A small masked image model, trained from scratch.
Model: 24.3M parameters, encoder arch vit, encoder norm layernorm, encoder activation gelu, encoder layers 8, encoder width 512.
Training: 13600 steps, batches of 128.
Data: trained on procedural textures in two colours, tilted and lit, 97500 training examples, 17.9 epochs.
Rows from block 4 of the encoder, named by matrix and row number. Rows with one number belong to one neuron. Each number is 500 + 40 x the weight over its row's rms, rounded and kept within 0 to 999. All counts start at 0. Numbers have three digits each. After the name is the row's rms in percent of the matrix's.
# fc1: MLP up (encoder.blocks.4.mlp.fc1.weight, 2048x512), inputs 0-73
# fc2: MLP down (encoder.blocks.4.mlp.fc2.weight, 512x2048, transposed), outputs 0-73
fc1.1163 066:443504597561565516463478494460505512493497464456505439487496490536454471476570543518471592578494553522550534480501514481469530502546506445548460503456480485516559478559514572495530566556442511577479437499499411506499450510
fc2.1163 056:499503451432498473478499460419516465544490456482499521511467541466552485494514591570522449485536474407542459507475543547482475467497530505487512482468502539592443467493446500532484454515533535455452537496527490469553498479
fc1.1164 106:492561526477517519520392417426572569466490489522520457464496450454493491449563510430512528493480495549486465431516462416501483496469516524518516405572501455492500536462455454568473483516480502486547484456492519543529542481
fc2.1164 149:532495501539512501546550492454488525430499494546530505507450538565529475526516475490488431479521468446511462497564516488530511545555436522472464527561515475542548539486540489489493543497473455497508517459529547490449420499
fc1.1165 159:531432556502468518476501481543527484578483501498461496511557525436553548513480537518582483473444496481491502496464503532530507506502591408469518490421487546505518553426476499492536516474496406474397501476538513516505521495
fc2.1165 149:432589475500471506493503591449545487428505497525534510544501488481404535533577491468444514537539523477577411499506496518532558487456547546599543493528480474425524511533453501529438482495484512455486515493519495491563593502
fc1.1166 105:385544458457530575469393493395515544542486518511508489519564471422490457515541519431470560508518491533460459430466435454483495455423488539535506458520470549563531524549444525522508509533407519509489476530506545569512526505
fc2.1166 131:434515475466531528534540471445544541467478536472566474515514556532504465534536421584422528491559471543502487486518470456504547466458441530486473516451490492530493425548473482548446529504512629506568507492479524521466439511
fc1.1167 101:529553487520443517467465434450418524447494516487509480498455561515487462527516637524467477517483520478557499502551511569487533584525524475493513450562494546469539585555521542552462502522517462587510504518514492507492521499
fc2.1167 125:488441516548513503515478464491486544427511461482527504450423581515477464457442533503478565488510491434456505493514514553505437460589467561513459517495565501456494568482520472550536416479427532511619525492501527493518453467
fc1.1168 085:467493609500496527437490468491452492470496511453505437480497579567513532490511564541440556558470525506538498477480485507505536509544542402503502490492506498510525503557526613553517526555468449539503367482487378513510479489
fc2.1168 069:493520455487485483521478519441525584563479481526540500547531545430523465509559511541405452470486544489500513519535504555490500481483501528499562484542425518478519478503506489572520443417544523509508537621550581451485471493
fc1.1169 068:428531560503496512454529507507489537545482486491490474471513516562470487488591535520421553537505549502515517505500503478506533517530475444548513471469455510509534492550480529505521529562482512541454460563501402491476506525
fc2.1169 043:613497507488561483481515454477548387564506491517509476581520481462526528505518528584522488421471538560565586488508466489480545500524530429427531430368467422545413476502563478537488488508514451480520478521425522466516494543
fc1.1170 041:501554520512507487496502449521494545512522461531505552478502433525451518434532460553444526580449498493470514471514496528415507503503541474522524457468477456515518476535517499553507466485451439506461464511518491510427548470
fc2.1170 026:498524505456527521461502523460499488478512469584508459556473565537541523493422473486532537448517509476500429477499513470491473550494546570603524477549517521485564485428476545524484458472516511433553539426394470524598474533
fc1.1171 109:465552490512471375458606466520518488514490479490497490509528522487470468518538558530522553553452501509528565625547657533470514590496511456493489545508522491489568535528513520528500501480482467527419495557531447351482506522
fc2.1171 123:560494547508434457503463442522482490523511475456410561485481444484548513474480533511482475484440468553482560520509548493587453476515453477448438427468534497514504537573557496568568470486432536506506517470519506470517499502
fc1.1172 134:537508484491441508505522413497458483513500499522536549522435602541511493550493626469533447477497445463524452550520524551562540542547529434503503489551455511533484554468509488568399488454512471460514535477503495467521458507
fc2.1172 125:464536548460492513482459556434460500440485516521527504490490564553459505488542491508462463535506514418592514514530492488538599462532550492488501494517429525478490497587553517480403511484552453460458492537552467505447504499
fc1.1173 137:480542542425502507510480485487514526433487496501533538553485476449539492510513468495433520502521459540521482499464503511471560504413587596586555507592434503487493476541478530470384465448503528478569494524532522511491518515
fc2.1173 126:543495495487482488504544524477500475505507485497505512491502532513516461444438466547470426536505490514463542526497505540533439521576443473507468581442601513600489518547547519525594542543486574533439478517492483514482422493
fc1.1174 065:427531587470490516442540488545479512506485488455477545507514505525494495515549545490473510530511514546529526531482519500493505543478513437466502522525481533561571519495528577505481524464469517619514458563550471502479505516
fc2.1174 040:562553564588433555550478504521565489542475514526423634495448500433541533488444462521473498497487429567506512473487489535492489544477530499448509527505499517549470475505472481492485450471513498515452508533528568500540518464
fc1.1175 110:490541512506522522558492550555501509593504507540553508471540472485402478478511527482457458503431531507499536494544502545447519516555456411460516526517517448482482511622547466436528547471515430527442530596545535509396487503
fc2.1175 101:482524499464536516522501576483554486509504484502551513467555510499523504528485519511528510461498494545495484498484491512471476518476494532471494470471511475511539453491464474501494528473531517485464516525462556478478494523
fc1.1176 041:502535576476468481451506463508434590532469510499495478478506548496496486517471552518413545511458493469515493475511513564452556534517514450554567452543485519530558533514532523566483460521482422533504462501508449486456470485
fc2.1176 030:514460569453483530499494434480507439517473452495495500488503532553493530485463529523472484503546478476481501518456516494461431506464477512434474513504501494485514578504545443548478516426437449539575524476544534503552498490
fc1.1177 032:488479569474501480485457506453437588537513488428515457446505466492490455509526497512504512474518517529501599521506459442486562525480480446543498476504460583509527531531484537460506544520498489548472481470512461505414477508
fc2.1177 020:536448505484521509466516521522480385482523535526473553484487512567471588514421485508477488502465507503466505502458479514479513493508529500456439471513593416514468483543515550526504456536510474531485520424535521498511539512
fc1.1178 031:477502573487445431461497494487520518524487502486513513467486524486501480487534521507494562601495494520492588530550554515520545534538496519542532494489494545599571563529526542484534532520531468566445416500523456442423510476
fc2.1178 022:446488515504525496489470464541509477468452517504497528509447435501493493491507514499418493537424517555536470515452563545492457520504500427553485429490511455457527559507436475484549492464464464559454511501501510543540498494
fc1.1179 043:530565579524471491506497492501495581486504502511513527505490473503510553478513515501436469531525456489439498466529504515562561555492527475593472455544514481582612485499508491476499526495534456548458475601505475504489559517
fc2.1179 031:490488508438558468510453489477464453523514503487463453524501428426493486515477520472546525448483503498600513506455502517412456472453531433418526493396477553481417573490492493525467454593474481449492537481415544537495453519
fc1.1180 048:453513587480561528451482484500479533524486482498504487481486498517456499475589476517422584562523554506500571492541497477469543491511490412580522513488469520492512501509541553515495504551541498535498456548533442546436499512
fc2.1180 031:491560553496469514521452488510451564456501517563508444530533483518491474479555435522495542395538528545468467507518488528463506494508501531473470478517518482419539510457518470507559522467542548540540464476519481526515485445
fc1.1181 104:440513517495529556507414470395563607524501485514493468512547456380516459489515477459502546457484524550449477465504434461522499444485541536563527436532510491486547560481449520487510503512438501502484491452524536556511570493
fc2.1181 105:471535500522565500548547526494558593456486505525561461531442523507543473510543458543473487449547474492481436487521510472478519561477465562480488568506461445532499463486460449486456540470548516484508555480485568487471481491
fc1.1182 056:504508578546532540489470436491491526525482481477469540501538490513475531475523523491445537555413514517527577488470489511514502514541509446533503484497465490553565546527574571484488496511438426512468424502528458521459470491
fc2.1182 041:601486443449518508506496482515521458482542538505512434485514556478503509512504424482560399406573480542513460476513491460454452503504533551455510472444501503514503355465503471461464464449451519459531532475418543491577453495
fc1.1183 149:546533573491503567511461461464622563478489517469475567499493510420477469526482527416444476483473526507539509444475442559514476528595494518496524424473511470520514497476518491498487569547527435550565507460459525554504484516
fc2.1183 165:490465436477550480464521573584453461514505515509534422482557533522503494477507508471613500486507573402505436513513505506464526499441526490574537537570475522496518474516442509475480485507514473416383503494527494496449506500
fc1.1184 112:483524478454522467506559584553487505525498511528587529493525486514449564521502476522495493475508424546506487543516542436471559530416492482500429576474406512538498443446454468431405553497481478477410495535498515468476561520
fc2.1184 114:547444541552524492488503540514583531444508493487443465519474461468552480501420460441500450476476545527481454517487525568493423515527514519519555477481570455539523488472515498493539493525464454478470492475506528481523475493
fc1.1185 146:491505470530483524528460564443542476467495509499492540516449466561459480546506564408439542594514474529564502491566457444529513469503429519619427522472523437558517501570577497465507587493447538433428513483473505518515528497
fc2.1185 158:531531550478454492454508452555472469564523484511438483563548507400536491447483452493520447483516551512544473552420528498471499537474566535504578597513504576501547495445504533446484515449518467523489515461577491457512508508
fc1.1186 120:454511575513502505439531512497453582487505491481443424546483509569425519494511529506444488503494514464523497515440520512500541520513488558560484534589470530480610464482471530541449518527521493493446485518546429495464551510
fc2.1186 114:477490421506482520467515599514503538546492505504475452566538414473547468507433514493544504493483446483414503511422498447537511454414475464556543495490501511488503535473457504508483468553551510407411489480497488506505562504
fc1.1187 033:447479507535488522471542502475458560506521490460525533476517519508448519488525460483501539542485479524537609488537528493496541539474487448499520507493463555491557563541491504524510532489463509532472461538530459533449461492
fc2.1187 022:538555546488552446517520498508535446525518519486422491482494511506520508550491422535453487431498454416455511547497516517493496496554533520388550507468518452527476469410530571528525442530502500460421522482488586494561521544
fc1.1188 059:459507587531581548442468500483495527440462535430499454490453509508460503489516530483520559535512523461499550456466466507492510474520550468510483491532492532562532475469508549431500562548512503588454456492502433524480523496
fc2.1188 039:499490425509471502475513508469547480550519509576506468516477522519482514483557462498452492569558512576454499536520511504550466491514489539565468465467543438552560473528557502521550510454488516468550478530468467521526473491
fc1.1189 125:449514517538572437479564524550538516469494497523556471510462461549494490549552463534559541480529552516441478588546592456476511564537491497505455543557508452501535496476545512429486525542558504565456503479528504407457516518
fc2.1189 146:490497504501481548521433399533551486518526488494468567490489427452474540414538549507525501493451509545548470414477444492505494452506500499476545439473486482548491493489528474551504437454412491545559518604531544551525516463
fc1.1190 135:537444478529569533509460477445497490493518523546502442488495488470473511500446525421527542505501566540497543478449478549466484435533569496549538486574525462479498431503427520489497440504377450512509453556445492522514541499
fc2.1190 147:522564462460498521503542533500500489448497513498466477520515549575543463523461472573468354514522450478458485469479480497588476511489428457472442524468518545534517564469496455486528596539488597485486523520530512523488512487
fc1.1191 032:481527533485486530499517549453479496462498500502505450503494495549436556525496549508451515577512487496509495521490523428554561458516502460543502468535458521495555476534467518520504514540500435523427429505529494539402542472
fc2.1191 021:542528491405473512550478501478449532502537479450553512543566529503484492489500521508515402505531477529482495472494471520534450532563505526451512470428471496528478499496442463520522452502451518510556501561432544467512416433
fc1.1192 122:461472486474502494517471587479466546480492489521547393504540577522520520479476483536501531514536440452470548475493487414489540434427463578516432511426452495487498490509417445420474548465429431460428488424416481502503481507
fc2.1192 152:526533550474546497504511563497599500477498496485462548500484492426540519512465478468540453501523526492444431495455494526513446477534487488484522557531580495578515447413528484449541536526587536545437515541524526496517577502
fc1.1193 095:500482505481467412509581484600481470513486491575520534469528485540473485468512517592508470519474529590567488575527583502464525568465466399522449449489456492534539464465518474454446548526466431538478500492482485419534517503
fc2.1193 126:515483527552563517545465449450571541460514493543487445493454537455458540499485472502607516443491518479547475456516490500463468490558602544439558455516544418472495495451474469518495437433444419508539484467467524509532486471
fc1.1194 130:514493464515548535488495566499547498522505519486534436520512585412474497561424501500551551504492566442462475512469471568434524529505541517637574587476524491510531498536486492471498487587546476453383497445471487519516491517
fc2.1194 135:559561563485470512547485446445461500518500488510511566515480418488547520476535424530489408455531437540489510504543530511464480510496529554367496415542487468545447478452573493582473456439470534501558504484538557499543506466
fc1.1195 163:506495506488494543508497380475489490513512524499502573558480512480515475518493546520450502504495509513546447496440487562469562486508558510549565411569465528505501475512525553572398488504451508563596478500565514515523468488
fc2.1195 183:525477452441490512518526556487455500581511519514493451483561561464463462501517452518437477500494563543483535510476481501547500447468463510583493615461506502514521404533466493480476582528544506483393499527414447500474494506
fc1.1196 118:522426485382477475511532595453521482531504502515535478479532569476524500518509474512482473518516480477468533543529534490577530539474476502610465586443516456550537510490474497416494656520572517427340523476436512454471497509
fc2.1196 125:498553544551515512532497477499561485476501506505487517502491419520464512462449415507531453471518444493503493500474502474433460490455507455465519481552553478490477466482509437484515374497443468568530492546478532505507526486
fc1.1197 113:507540471558580493492524499531515484496485502489536501576610489441518521496502506475470547493372542495481562498468502460493526504481538456481489491451452425531494527543546516509502482509506459493494479527475532507409406513
fc2.1197 116:546483492441498495488530507470540501501512505495482486478428489492532511466443497483589394467583441509476440475480524475490414475465482498475517506544528508510517444410474511542522502480434511512480501486503494502556555514
fc1.1198 138:436500487606536468488500531487511548496498465516532461529444464585448498476566479486478540576542495535492479494469508461401484490529509504534527465429530464497493468478453475473538487476449526454454488466442465495534514477
fc2.1198 144:575460518421490462490520487528536470504503500502474515503557524508470540493485517532486473503533530491552453558481523515547515501509447499499497538514477563520487475475556536498480514443548526524564508513523541492491534511
fc1.1199 040:471475533481550543462463456431507510499506545452500511513507501480513497517538538483518560579488490522448550459493430473533520472480523473547475458461470521562535475472514480500508495538460499520449489533507454560451481508
fc2.1199 024:517462408506499549517455521511470540488548536526486414524487520509475470462461501473498497461487522452444541444473510592473358495475481527472534482489625496554524478434431500494552537507431546420483508531515525535518504499
fc1.1200 038:500509598558482504529520446488503560491472475488506512475484479559455516498591474531406535591483487529538542448540505505492533517522494445590478472491534474498512504525547550490459474540497523567514462524522501495412537493
fc2.1200 022:509460475583514462442485464484484507525474497520420448547533499476558480471397465504477546513479526425488504448531504505457520500482463585461486494565509538514538492442487470533479571504475512522506474491530424509481517466
fc1.1201 143:504552478430520509469464545479536544492500503480530458504451543485477503519439542447547536499448510428416492523484495538510484559522507524667561520520523476558506506559416485534544449632519513483415476539450520492460546483
fc2.1201 138:440432481547441530531457494449436495546475493512524457466493453577428503505582502539570529535536467517531561486556504431488502465500494452502434467525485479511492504484515500509511349434487503442499534483525487480540479503
fc1.1202 101:434508579475504534455538457544389483487496493505528496462509511552474455459593463519430568505500547501476511479517487541520469525504471440487481495574489507453523564506528585440516492519563527549579454523537459534428461504
fc2.1202 089:486511537522526463510510553514501528477519468478483497556483483510498490454457495451542516475553478391410491522389515511483428493496454582456490542545481557433498543466479493476512463471555459480460526465516534476548485487